config.yaml
encoder_arch: "swin"
model: "image captioner"
dataset: "dead-leaves pictures: piles of overlapping shapes"
train_examples: 36250
image_size: 64
crop_scale_min: 1
horizontal_flip: true
translate: 0.06
tokenizer: "word"
vocab_size: 39
encoder_norm: "layernorm"
encoder_norm_position: "pre"
encoder_activation: "gelu"
encoder_mlp_ratio: 2
encoder_head_dim: 64
encoder_fused_qkv: true
encoder_bias: "all"
encoder_qk_norm: false
encoder_parallel_block: false
encoder_dropout: 0.05
encoder_inner_norm: false
encoder_drop_path: 0.05
encoder_patch_size: [4, 4]
encoder_conv_stem: false
encoder_depths: [3, 6, 3]
encoder_widths: [64, 128, 256]
fusion: "cross_attention"
label_smoothing: 0.05
decoder_width: 256
decoder_layers: 7
decoder_norm: "layernorm_no_bias"
decoder_norm_position: "pre"
decoder_activation: "gelu"
decoder_mlp_ratio: 4
decoder_head_dim: 16
decoder_fused_qkv: true
decoder_bias: "none"
decoder_qk_norm: false
decoder_parallel_block: false
decoder_inner_norm: false
decoder_positions: "rope"
decoder_cross_attention_every: 1
decoder_tie_embeddings: false
init: "torch_default"
residual_init: "none"
optimizer: "adamw"
lr: 0.0017
beta1: 0.95
beta2: 0.999
eps: 1e-06
grad_clip: 1.0
steps: 3300
batch_size: 64
epochs: 5.8
lr_schedule: "cosine"
final_lr_fraction: 0.05
warmup_steps: 330
weight_decay: 0.1
Rows from block 9 of the image encoder of a small image captioner, named by matrix and row number. Rows with one number belong to one neuron. Each number is 128 + 24 x the weight over its row's rms, rounded and kept within 0 to 255. All counts start at 0.
Before each neuron's rows are labels from the 100 images, of 14976, where the neuron reaches its highest value: "responds to" is what is common among them; "colour at peak" is the nearest of a few named colours to the mean colour under the peak. Only what is clearly more common there than usual is listed. The data: dead-leaves pictures: piles of overlapping shapes. In brackets: how many of the 100.
# fc1: MLP up (encoder.blocks.9.mlp.fc1.weight, 512x256), inputs 192-255
# fc2: MLP down (encoder.blocks.9.mlp.fc2.weight, 256x512, transposed), outputs 192-255

responds to: large pieces (68); dark (55)
colour at peak: green (42); cyan (35)
fc1.188 [156 171 104 103 147 136 137 111 120 111 138  96 106 146 102 183 133 146 149 121 168 126 150 152 189 145 159 146  99 106 110 142 153 137  75 165  97 140 124 155 154 149 123 102  95 170 136 137 110 156 153 137 185 148 182 133 131 141 110 175 141 109 131 134]
fc2.188 [181 124 152  82 142 111 125 170 159  87 119 143 123  85 122 112  73 133  88  92 127 142 105 132 126 171 115 119 175  84 147 112 145 104 143 129 165 107  81 106 147 156 136 168 125 119 112 142 147 115 111  88  98  96 100 139 143 109 141 125 123  83 156 111]

responds to: pastel (89)
colour at peak: pink (62); white (27)
fc1.330 [139 102 145 110 121  95 140 148 163 173 121 115 127 104 145  83 144 149 130 132  78 120 118  94  93  84 132 122 138 144 150 153 140  92 115  97  98 111 141 137 119 123 130 114 135  96 102 118  94 179 156 131 121 147  97 128 171 118 152  76 197 116  84 130]
fc2.330 [170  95 135 114  96  62  93 152 147 121 109 145 123 112 154 115 128  78 101 112 118 111 120 135 129 150 136 114 171 121 148 117 158 138 138 115 134  82 105 124 123 131 135 147 123 130 111 112 121 125  96 119  78 150 105 161 118 155 112 141 106 105 164 140]

responds to: grey (100); large pieces (87)
colour at peak: grey (100)
fc1.511 [ 92 121 124 132 179 127 100 137 128 131 144 158 171 118 150 136 111 131 119 142 101 119 118 107  94 143 117 137 119 117 114 115  95 143 145 104 136 167 113 142 112  74 159 128 178 134 107 101 139 146 153 161 132 127 153 144 144  85 119  85 138 185  80 134]
fc2.511 [148 115 123 103 118  73 117 111  99 119 130 103 114 151 118  98  98 115  88 110 118 145  85 143  94 149 152 138 140 152 124 129 136 102 167 155 142  94 131 113 109 135 156 124 119 153 145 162 127 162  88 115 151 115 160 131 160 163 140 146 150  95 108 119]

responds to: pastel (100)
colour at peak: white (96)
fc1.18 [101 100  97 131 154 119 159 131 123 126 104 147 126  79 112 126 149 129 169  91 115 125 123 110 104  82 126  93 114 139 135 159 116  76 115 150 103 129 134 171 146 116 125 111 137 156 129  96 125 161 131 154 121 164 140  90 125 143 172 117 150 135 134 110]
fc2.18 [155 137 121 132 160 157  96 108 100 140 134  95 126  84 101 150 114 126 134 142 101 103 136 104 149 139 111 163  93 165 134 107 142 122 113 105  89  83 127 150  90 113 119 108 109 132  80 181 126 125 164 158 103 110 152 105 109 125 116 133 152 156 114 126]

responds to: pastel (100)
colour at peak: white (85)
fc1.317 [118 104 104 103 129 135 108 148 153 141 104 136  95 104 143 137 124 156 112 141 148 159 105 116 141 125 144  97  98 167 109 174  89 117 112 159 100 160  91 155 166  98 165 130 122 133 162 149 104 123 134 154 117 106 170 117 116 165 137 126 143 118  99 129]
fc2.317 [143 139 165 153 175 133 106 101  98 145 107 100 151 130 134 105  98 138 124 127  89 128 123  98 145 114 112 123  92 121 139 119 113  84 134 116 156 107 101 155  93 100 133 149 117 122 122 115 120 155 148 145 121 140 162  99  79 187 119 125 136 113 127 152]

responds to: earthy (83); large pieces (74)
colour at peak: green (28)
fc1.90 [147 141 130  91 106 163 142 134 112  99 100 137 116 111  95 132 151  93 102 139 127 167  95 174 169  85 171 122 122 120 127 125 138  95  84 140 130 124 120 119 166 163 170 166 153 120 145 173  87 122 137 124 178 138 176 113  85  97 148 120 109 121 106 135]
fc2.90 [152 114 140 146 152 132 127 131 108 144 112 138 121  87 150 110  99 139 104 149 121 101 118 132 153 156 138 151 117 136 157 126 162 128 116  86 121 109 160 153 117 117  90 102 155 152  86 111 139 114  94 123 111 113 157 170 134 126 150 166 138  72 130 116]

responds to: earthy (100)
colour at peak: brown (94)
fc1.471 [110 145 158  90  81 120 129 119 136 120 100 160 116 127 169 110 127 101  90 150 135 151  79 121 117 112 130 133 105 140 116 116 122 132 157 132  89 155 140 109 114  90 150 168 111 133 133 101 129 105 138 140 122 126 150 127 113 101 119 160  95 111  87 138]
fc2.471 [160 135 146 141  92 138  98 138  90 171 149 134 129 120 120 128 122  85 130 158 106 107 130 131 123 166 131 149 166 149 144 126 144 139 146  85 119  61 114 100 112 115 132  94 113 156 124 157 124 139 119 121 123 118 130 159 147 140 146 126 120 120 153 116]

responds to: large pieces (86); grey (79)
colour at peak: grey (81)
fc1.278 [156 127 115 127 120 163 109 115 158 144 128 138 127 117 124 146 149 100  88  81  82 143  96  93 119 143 104 124 154 161 122 140 124 134  88 161  88 179 145 147 135  93 145 164 123  87 122 103  89  99 126 126 107 134 106 119 163 151 106  92 187 150 102  92]
fc2.278 [135 141 162  95 124 132 126 148 132  93 115  98 111  95 105 103  96 129  84 150 132 160 123 163 121 115  93 109 102  96 128 120 105 158 120 114 159 144  97 102 115 124 143  92 135 166 157 108 162 104 109 120 114 168 136 153 132 136 135 154 138 160 115 107]

responds to: earthy (100)
colour at peak: brown (100)
fc1.498 [162 149 123 126  91 160 111 139 170 113 131 121 127  97 104 109  85  91  84 150 103  90 163 132 103 140 130 144 121 141 128 133  88 121 122  97 108 117  92 122 107 155 128 134 113 116 136 134 156  93 109 140 139 135 139 187  95 114 140 106 107 148 148  92]
fc2.498 [174 169  93  86 123 110 157 134 140 163 143 120 169  89 167 149 156 120 104 165 147  89 130 128 127 112 123 165 125 124 159 175 132 169 109 149 160 121 146 140 170 132 136 121 163 155 108 109 151 131 104 155 159 100 125 127 139 123  95 120  89 124 133 129]

responds to: vivid (100); large pieces (77)
colour at peak: green (65); cyan (35)
fc1.410 [111 168  95 106 165 151 116  98 135 113 144  98 103  95 121 138 107 147 107  84 142 143  91 139 166 132 134 138 139 141 161 122 108 140 114 171 137 128 111 108 161 163 134 121 140 142 119 106  89 143 141 156 157 133 171 177 139 172 134 160 141 108 156 164]
fc2.410 [160 118  91 137  99 117 156 135 105 138 113 140 156 116  93  72 143 145 115 135 170 141 135 132 113 162 136 114 184 111 143 121 135 121 114  95 128 111 143  74 157 184  91 126 153 138 151 143 134 102 113 150 119 157 109 150 121 146  95 184 154 101 135 138]

responds to: vivid (95); large pieces (82)
colour at peak: green (89)
fc1.501 [153 149 110 101 174 127 142 121 141 116 117 136 115 116 102 143 141 104 131 131 162 103 125 129 153 152 129  87 132 135 142 110 120 100 129 163 159 166  81  86 128 110 110 105 127 144 158 146 106 133 101 141 165 129 116 153 123 169 163 114 109 114 149 129]
fc2.501 [166 147 105 146  95 101 173 141 104 133 140 141 120  94 155 123 109 121  96 113 167 142 124  96  75 160  84 129 138  94 125 125 122 122 139 132 132 103 151  89 114 187 104 159 112 124 133 100 150 122 123 105 129 128 134 131 150 141  92 118 135 120 153 114]

responds to: large pieces (86); vivid (78)
colour at peak: green (71)
fc1.431 [136 158  90  87 168 138 102 127  92 140 169 106 174 100 123 140 113 120 103 120 101 149 147 157 138 138 159  92 111  98 127 131 120 123 119 158 162 158 110  94 106 149 115  99  96 107 109 140 103  90 154 113 110 113 173  97 149  94  94 124 107 147 164 127]
fc2.431 [103  99 136 152 140 123  99 137 122 155 121 151 139 134 125 142 161 103  95 107  99 103 125  93  92  79 122  97 142 145 133 170 158  96 132 132 158 115 127 107 103 136  96  89 142 106 147 152 105 159 117 110 162 147 169 157 144 139 126 139  99  80 166 133]

responds to: pastel (100)
colour at peak: white (51); pink (49)
fc1.307 [ 96 121 173 119 105 157  95 122 171 125 121 103 107 151 166 103 134 129 122 132 130 109 101 133 106 122 101  98  77 160 115 182 118 113  83 156  92 115 153 146 143 109 145 120 129 101 140 137  88 145 118 111 136 111 103 149 146 107 122 140 159 108 151 126]
fc2.307 [134  93  79 157  88 104  96 141  94 138 142 125 161  90 150 125 123 161 107 152 137  77  97 167 111 161 127 127 175 128 107 138 139 136 134 146 114  71 133 122  97 139 103 141 149 115 119 119 111 171  96  94 130 159 162 114 131 120 175 118  97 134 128 159]

responds to: warm (96)
colour at peak: brown (85)
fc1.321 [115 122 109 132 196 132 138 138 137 142  76  98 118  81 124  95 146 160 111 132 126 152 145 159 134 130 171  80 111 120 142 184  97  84  82 180 117 139 136 111 132 130 121 177 157 123 111 104 130 123 150 133 113 154 122 169 127 154 120 112 167 163 127 115]
fc2.321 [112 184 132 168 138 137 131 125 153 126 151 139 134 136 130 126 153 126 138 144 140 115 164 108 154  77 101 122  99 134 169 120 156 132 146  83 147 166 155 109 107 131 135  61 139 145 115 123 136  95  99 149 140 132 135 147 117  89 148 131 126 106 119 121]

responds to: grey (100); large pieces (82)
colour at peak: grey (95)
fc1.411 [ 94  97 157  87 180 137 122 142 125 136 149 129  92 146 168 137 101 163 115 160 100 164 117 156 101 108 153 122 146 123 132 119 126  99  97 139 147 116 166 117 140  89 165 133 147 156 107 137 131 149 109 125 122 115 125 119  88 119 110 100 167 178 149 109]
fc2.411 [121 101 106 161 105 139 100 100 150 122 119 104 114  93 105 105 151 121  97 128 130 119 119 157  95 105 123 137 111 107 135 105 126 167 124 137 167 140 124 133 120 182 160 162 160 154 124 142 142 150 160  93 112 144 147 167 157 120 115 142  83 123 143 141]

responds to: cool (54); earthy (46)
colour at peak: cyan (44)
fc1.20 [141 107  87 162 105 138 113 125 106  93  90 100  93 113  95 122 138 127 127 127 124 163 125 103 105 141 116 143 117 117 116 121 164 144  90 168 133 101 100  84 113 162 144 165 107  93  96 124 126 111 140 173 133 112 144  94 168 158 133 129 131 111 150 149]
fc2.20 [130 120 138 117 163  96 129 141 103 140  97 148 135 114 122 110 146 104 103 156 110 140 147 110 157 159  91 137 108  94 121  86 158  87 109 143  86  84  82 115  89 138  91 121 138 172 161 131 152  91 153 132 147 155 142 153 140 144 142 137  81 126 123  92]

responds to: pastel (100); large pieces (61)
colour at peak: pink (75); white (25)
fc1.75 [102 153 149 142 105 130 165 126 106 141 138 156 134 160 111 124 150 104 120 101  96 100 138  88  86 145 166 145  79  92 120 123 114 139 114 133 153  98  91  90 134 156 111 124 167 157 111 154 108 137 157 124 120 131 126  96 177 148 167  95 162  94  95 115]
fc2.75 [159 130 149 162 101 126 152 134 121  94 127 134 131 135 103 151 162 104 136 133 127 108  96 151 151 156 150 140 118 136  95 140  96  90 146  93 103 101 105 121 113 143 170 149 128 112 133 102  97 155  93 111 145 138 102  97 101 115 133 135 167 116 102 162]

responds to: earthy (100)
colour at peak: grey (92)
fc1.134 [156 105 159  98 157 104 105 126 114 137 117 162 164 106 119 110 143 145 103 104 121 129 136 168  97  90  93 148 105 130  84 168 113 151 141 135 143 149 109 154  88 133 169 150 128 152 134 159 107  89 107 135 180 105 113 152 168 128  93 123 150 141 142  97]
fc2.134 [157 103 112 121 127 140 161  98  94 117 156 108 141 116 148 104  93 119 164  94 113 148 167 154 120 100 144 158  92 129 156 166 149 135  99 138 147  93 110 157 125 134 124 107 117 143 103 116 162  87  98 120  91 147 144 122 129 162 118 142 137 123 113 110]

responds to: grey (100); large pieces (85)
colour at peak: grey (100)
fc1.195 [129 141 175 147 137 159 109  94 160 112 133 120 158 102 157 116 109 106 141 133 100 118 159 143  85 128 136  86  94 116 111 135 121 107 147 107 135 171 120 168 108 121 118 101 160  76 143 131  97 154 115  97 104 154 137 110 172 113  96 144 158 150 149 149]
fc2.195 [104 112  96  97  95  85 148 146 155 103 145  94 108 124 158 149 165 159 126 129 118 144  78  95 133 170 123 140 155 127 117 111 103 103 161 148 154 101  71 128 115 175 164 157 133 168 114 154  97  98 113  96 141 159 123 173 135 152 134 140  84 116 123 122]

responds to: large pieces (84); pastel (81)
colour at peak: white (61)
fc1.41 [101 149  81 118 156 129 108 143 127  92 120 150 155 153  96 129 130 131 110 118 130 114 162 107 156 102 133  95 149 132 118 155 150 117 134 175 171 152 113 163 174  93 162 126 140 139 139 153 101 113 114 120 129 117 113 130 148 111 163 120 120 115 161 142]
fc2.41 [121 154 155 162 127 153 126 149 118 140  97 141 145 163  88  99 140 126 109 101 105 135  89 136  91 154 107 129 117 164 148 164  94 107 107 119 114  95 129 136 150 123 110 133 173 170 118  83  95 147  99 143 103 124 147 141 132 122 154 147 128 142  78  98]

responds to: cool (83); large pieces (64)
colour at peak: cyan (80)
fc1.492 [136 152 159  79 147 108 124 172 108 150 142  99 128 132 153 168 159 139 145 136 161 118  99 142 163 125 140 143 128 111 109 107 118 156 106 112  83 120 101 157 162 126 144 124  94 179 125 156  94 139 130 171 141 120 148 147 101 152 153 161 133 156 118 146]
fc2.492 [138 116 130 122 111  78 136 132 123 116 121 156 152 115 113 123  93 106  68 112 164 138 103 105  94 187 136 132 119 130  98 109 169 141 140 142 155  98  92 109  83 173  93 150 141 137 127 124 158  89 101  84  83 129 107 163 123 137 102 156 153  93 157 122]

responds to: large pieces (68); cool (67); grey (33)
colour at peak: grey (77)
fc1.479 [138 156 115  96 104 130 156 101 130 134 162  87 171 119 116 142 137 131 124 144  89 143 141 121 145 137 142 149 147 124 121 157 138 121  93  90  95 174 100 104 111  84 157 153 100 124  99 121 134 162 165 142 151 163  81 136 148 149 137  71 126 144 121 153]
fc2.479 [149 131  92 136  96 118 161 147 141 158 105 111 149 115 104 113 114 101  99 151 104 156  87 147 127 126 155  98 122 126 102 148  97 157 164 113 146 148 150  75 155 105 102  92 105 135 135 105 145 144 100 121 118 143 133 127 105  81 150 141 159 164 120 157]

responds to: warm (93)
colour at peak: brown (60)
fc1.435 [135 122  94 106 128 157 102 106 136 107 118 142 131  88 132  92 158 135 153 114 143 175 117 119 143 125 157 117 132 144 114 118 135 154  77 184 150 134 121 163 142 107 116 147 152 125 149  92 117 153 112 145 130 107 115 102 143 130 151  99 127 150 112  89]
fc2.435 [124 113 131 150 157 123  99 109 158 123 167  92 147  92 138 126 123  98 124 117 163  94 168 160  95  88  93 111  86 168 150 101 100  88 109 104 158 151 186 162 101 148 106  92 147 119 126 126 125 112 134 141 157 115 174 107 106 158 128 134 127 120 145 129]

responds to: grey (100); large pieces (96)
colour at peak: black (39)
fc1.12 [149 171 163 110 143 160 104 128 110 124 131 145 100 144 123 152 123 168 135 145 119 147  87 139 113 106 119 127  92 161 102 160 148  98 151 135  85 169 109 101 147 103 157 107 108 130 133 143 130  94  95 163 163 142 169 119 149 109 167 104 123 164 132 167]
fc2.12 [157 139  91 103 136 100 191  89 114  88  92 130 161 144 134 124 129 118 165 113 114 132 158 145 134 142 120 142 122 148 119 139  88 138 130 147 160  94 116 105  93 110 150 123 158 119 170 109 136 129  92 156 134 113 140 123 143 101  99 185 151 164 122 119]

responds to: cool (69); large pieces (66)
colour at peak: cyan (85)
fc1.401 [151 131 122  98 134 176 156 141 168 101 137  96 121 132 130 139 118  96 169  80 123 153  98 165 180  90 120 118 135 101 165 155  85 130 132 105 106 152 110 111 118 157 149 133 160 134 106 151 147 120 119 163 142 152 121 166 101 158 139 173 126 104 126  97]
fc2.401 [135 116 128 137 110 120 134 151 157 148 113 160 112 114 116 149  84 129 150 153 178 158 130 113 106 191 132 118 147 134 155 175 116 129 159 149 184  86  93 115 144 145 151 122 115 121  98 161 122  95 149  87  98 144  87 121 152 111 143 116 129 154 160 140]

responds to: pastel (49); earthy (41)
colour at peak: white (34)
fc1.57 [101 116 132 140 166 164 136 165 111 106 109 105 102 153 109  88 149 119 129 153 161 135 142  90 106 114 108  98 143 129 149 101 102  88 128 160  94 122 126 146 171 100 124 125 121 101 104  91 139 104 162 145 158 151 103 164 112 135 155  80 168 151 139 120]
fc2.57 [ 86 159 146 119 161 139  94 161 118 164 139 149 151  98 131 103 125 116  99 136  72 152 120 109 138 125 149  88 135 142 123 128 132 133 110 127 124 151 117 138 116 136 158 158 109 115 142 122 106 139 157 160 150 108  90 136 105  94 130 159 116 166 142 163]

responds to: large pieces (87); grey (63)
colour at peak: white (71)
fc1.149 [146 131 104 118 176 159 151  97 116 121 164 124 108  99 169 153 165 156 160 111  91 146 108 102 108 148 140 108 103 112 148 153 105 116 117 131 130 174 118 121 154 125 103 140 132  90 157 131 145 121 147 145 121 117  99 151 123 149 155 156 112 113 156 153]
fc2.149 [111 107 120 118 155 101 171  92 119 143 138 143 112 139 140 119 173 122 115 113  79 138 151 166  99  94 112  99 158 134 113 151 102  96 159  86  88 125 155 144 133 128 146 114 125 100 126 165  84 170 114 111  78 103 136 135 115 149 127 106 129 161  96 143]

responds to: grey (68); earthy (32)
colour at peak: brown (69)
fc1.21 [160 109 110 123 107 138 169 177 157 129  93 118  92  93 114 121 127 164 163 108  81  94 121 170  95 121 136 116 131  99 134 133 105 138 163  99 129 102 176 163 103 103 129  96 133  84 118 155  92 119 139 134 124 147 135 154 155 105 118  96 156 152 121 119]
fc2.21 [ 87 163 121 137 138 107 147 115 150 167 163 155  93 166 140 135 132  93 109 117 111 138  98 135  95 106 113 136  98 149 113 128 174  98 134 161 134  96 105 112 135  95 146 143 134 177  87 121 151 114 131 115 130  93  95 117  84 107 147 125 104 103 121 160]

responds to: large pieces (75); earthy (42); dark (38)
colour at peak: black (36)
fc1.398 [ 84 153 138  85 168 137 143 148 168 135 142  89 116 104 112 160 136 122 158 122 148 142 131 149 170 103 135 110  97 149 101 145 129 134  86 156 116 160 108 140 132 140 149 124 104 160 155 139 117 118 128 177 136 152 155 119 145 107 128 142 124 152 107 104]
fc2.398 [155  98 143 120 142  77 147 127 131 118 120 145 137 121 134  97 120  94  97  85 121 149  87  96  94 152 127  87 157  75 104 156 150 132 139 103 127 104  83 115 124 138 114 154 126 102 116  95 135 119 105  69 102 115  79 156 167 121 100 121 152 104 141 137]

responds to: cool (93)
colour at peak: blue (40)
fc1.383 [157 146 144  94 103 108 137 153 116 116 129 145 165 134 120 116 134 111 127 139 114 165 115 126 144 119 153 160 139 127  95 130  81 108 125 137  56 121 128 130 133 144 169  98  89 163 122 116 101 121 158 158 174  82 145 146 152 117 154 122 152 125 119 126]
fc2.383 [147 141 118 125 102 131 124 129 111 115 139 146  96  94  69 126 144 156 140 146 125  89 117 138 130 138 131 131 158 103 118  97 203 137 143 124 147  74  99 112  92 142 107 127 112 159  99 178 105 138 143 108  97 109 144 105 109 166 136 133 166 117 111 134]

responds to: vivid (99); large pieces (83)
colour at peak: green (60)
fc1.133 [ 99 155  89 122 175 151  98 121 116 124  96 113 107 132  88 155 117 146 145  95 185 101 101 149 146 156 172 103 146 143 176 137 138 129 138 151 164 143 109 132 184 135 145  94 114 145 153  98 102 161 112 178 136 121 160 118 146 129 162 142 128 115 103 132]
fc2.133 [128 101 118 112 138  82 179 115 114 115 115 158 142  96 111 102 139 100  71 149 150 147 105 132  80 127  99 119 192 104 124 167 146  96 146  83 171 140 143 107 140 145 118 136 137  96 135 112 171 116  87  78  89 163 107 125 154 111 115 145 120 119 146 110]

responds to: vivid (83); large pieces (75)
colour at peak: cyan (91)
fc1.251 [148 174 116 115 182 132  95 152 120 118 107  77 104 156 114 122 109 143 133  99 129 136  97 175 124 137 162  98  76 151 129 137  90  95 104 141  89 119 112 146 166 127 107 117 134 154 113 162  88 154 115 132 168 111 144 104 155 102 108 137 118 122 156 128]
fc2.251 [158 109 163 113 122 114 167 131 102 101 107 129 122 125 171 126 109  97 113 109 138 164  87 114  79 127 121 115 127  79 111 181 119 111 135 125 175 115  98  90 122 169 158 128 145 119 142 118 182 109 128  89 108  99  80 128 142 110  86 131 140 110 143 103]

responds to: cool (99)
colour at peak: blue (95)
fc1.433 [141  99 139 100 121 150 134 105 153 158 113 144 111 112 159 114 141  83 119  79 158 113 149  97 179  95 120 120 120 112  82 163  82 141 126 135 137 125 106 134 104  78 155 122 164 134 124 162 114  92 139 108 154 142 154 103  94 121 149 121 103 170 119 120]
fc2.433 [104 128 100 106 125 121 121 150 186 124 103 118 112 122 124 145 150 127 123 165 158 138 101  99 120 101 172 123 153  96 143 126 150  73 124 137 122 136 102 153 124 151 125  92  99  84 113 148 166 152  88 101 108 109  92  98 126  66  94 165  96 159 156 138]

responds to: earthy (96); large pieces (71)
colour at peak: grey (56)
fc1.456 [110 148 140  96 131 165 175 168 115 105 131 130 125 143 111 112 104 144 117 123 180 126 140  95 150 122 149 117  83 166 112 154 110 100 100 132 133 129 112 131 126 128 113 106 115 152 133  95 137 104  96 141 135 114 148 155 106 124 137 166 113 102 102 118]
fc2.456 [146 152 139 101 127 153 158 141 135 142 150 118 132 111 120 120 145 163 119 100 156 108 143 122 144 167 152 141 104 116 130 115 139 144 148 119 166 123 115 143 145 187 127 161 126 114 116 105 152 112 116 123  95  93 120 157 109 104 119 172 148 127 148 126]

responds to: pastel (85)
colour at peak: white (73)
fc1.68 [ 94 117 178 165 117 127 113 158 118 126 158 131 165 103 151 164  98  93 140 127 148 170 106 152 147 156 159  97  90 127 115 111  98  92  88 123 131  89 160 153 118 143 102 146 118  84 131 130 146 119 145 126 113 123 161 142  99 102 120 105 101 113 108 143]
fc2.68 [146 129 112 114 119 120 149 119 173 105 129 164 140 106 146 143 152 140 167 118  95 151 126 142 119 112 159  83 167 115 112 134 104 115  98 144 102 153  83 130  96 111 116  98 163 116 153 119 148 135 166 100 113 141 101  96 166 105 100 117 121 165  88 155]

responds to: earthy (100)
colour at peak: brown (62)
fc1.202 [103 108 103 102 117 135 152 132 136 118  63 147 100  90 158  80 128 135 106  97 111 160  87 125 117 130 111 120 100 126 129 146 106  93 144 146 136 132 107  98 150 141 151 154 137 144 118  95 118 119 173  95 107 165 117 171 127 111 118 110 132 113 140 161]
fc2.202 [174 191 140 182  91 156 105  94 101 111 162 128 127 120 138 138 150 116 121 146 130  70 116 126 150  99  99 124 152 110 147 109 162 139 127  91 121 112 131 111 129 121 117  80 110 122 117 153 108 103 121 157 167 124 141 136 124 110 137  84 174 145  97 132]

responds to: earthy (100)
colour at peak: brown (91)
fc1.95 [117 126 147  91 150 136 152 168 126 108 110 154 108 110 144  98 133 129 112  95 117 140  90 106 115 139 119 113  76 129 129 170 144 130  99 144 122 148 152 107 124 130 144 143 134 135  92 112 122 160 164 108  92 170 156 164 117 130 129 128 134 173 124 100]
fc2.95 [165 127 113 148 118 115 140 115 103 129 135 170 142 129  85 111 156 130 163 130 113  88 131 117 118 138  92 116 141 130 170  79 154 166 143  71 150  84 141 132 102 130  76  88 123 134 130 171  95 133 109 156 101 133 134 105 148 130 159 126 107  81 125 134]

responds to: cool (88); large pieces (74)
colour at peak: blue (95)
fc1.213 [ 86 161 156  89 183 136 117 113 165 109 154 137 119 126 103 147 147 103 126  72 138 132 116  95 131 131 153 118 134 127 149 153  89 144 117 165  89 139  95 137 106 147 116 108 112 148  85 131 113 148 134 115 121 160 136 115 142 108 128 137 130  98 131 154]
fc2.213 [125 132  82 148 133 134 130 107 105  91 119 123 135 120 121 138 107 131 112 158 106 125 122 123 129 168  98 127 165 129 120 145 132 113 134 151 129 121  86 132 116 178 133 156 128 120 108 126 118 119 116 137 100 166 115 113 158 125 147 186 128 138 153 100]

responds to: dark (96); large pieces (80)
colour at peak: brown (83)
fc1.491 [152 104 154  98 149 159 103 162  93 164 109 160 106 165 131 126  95 166 160 102 138 103 139 132 155 114 101 165 114  98  95 150 102 124 163 172 129 144 114 158 126 149  92  93  99 145  98 149 106 121 132  85 117 143 104 134 145 114 108 129 111 120 150 143]
fc2.491 [116 124 137 163 124 122 110 122 102 166 167 134 156 167  97 123 135  96 163 138 121 119 133 120 161  93 144 153 117 162 131 130 109  97 156 137 160  94  91 160 149 163 137 156 145 145 124 156 137 117  99 132 131 170 109 166 120 152 117  91 175 124 122  92]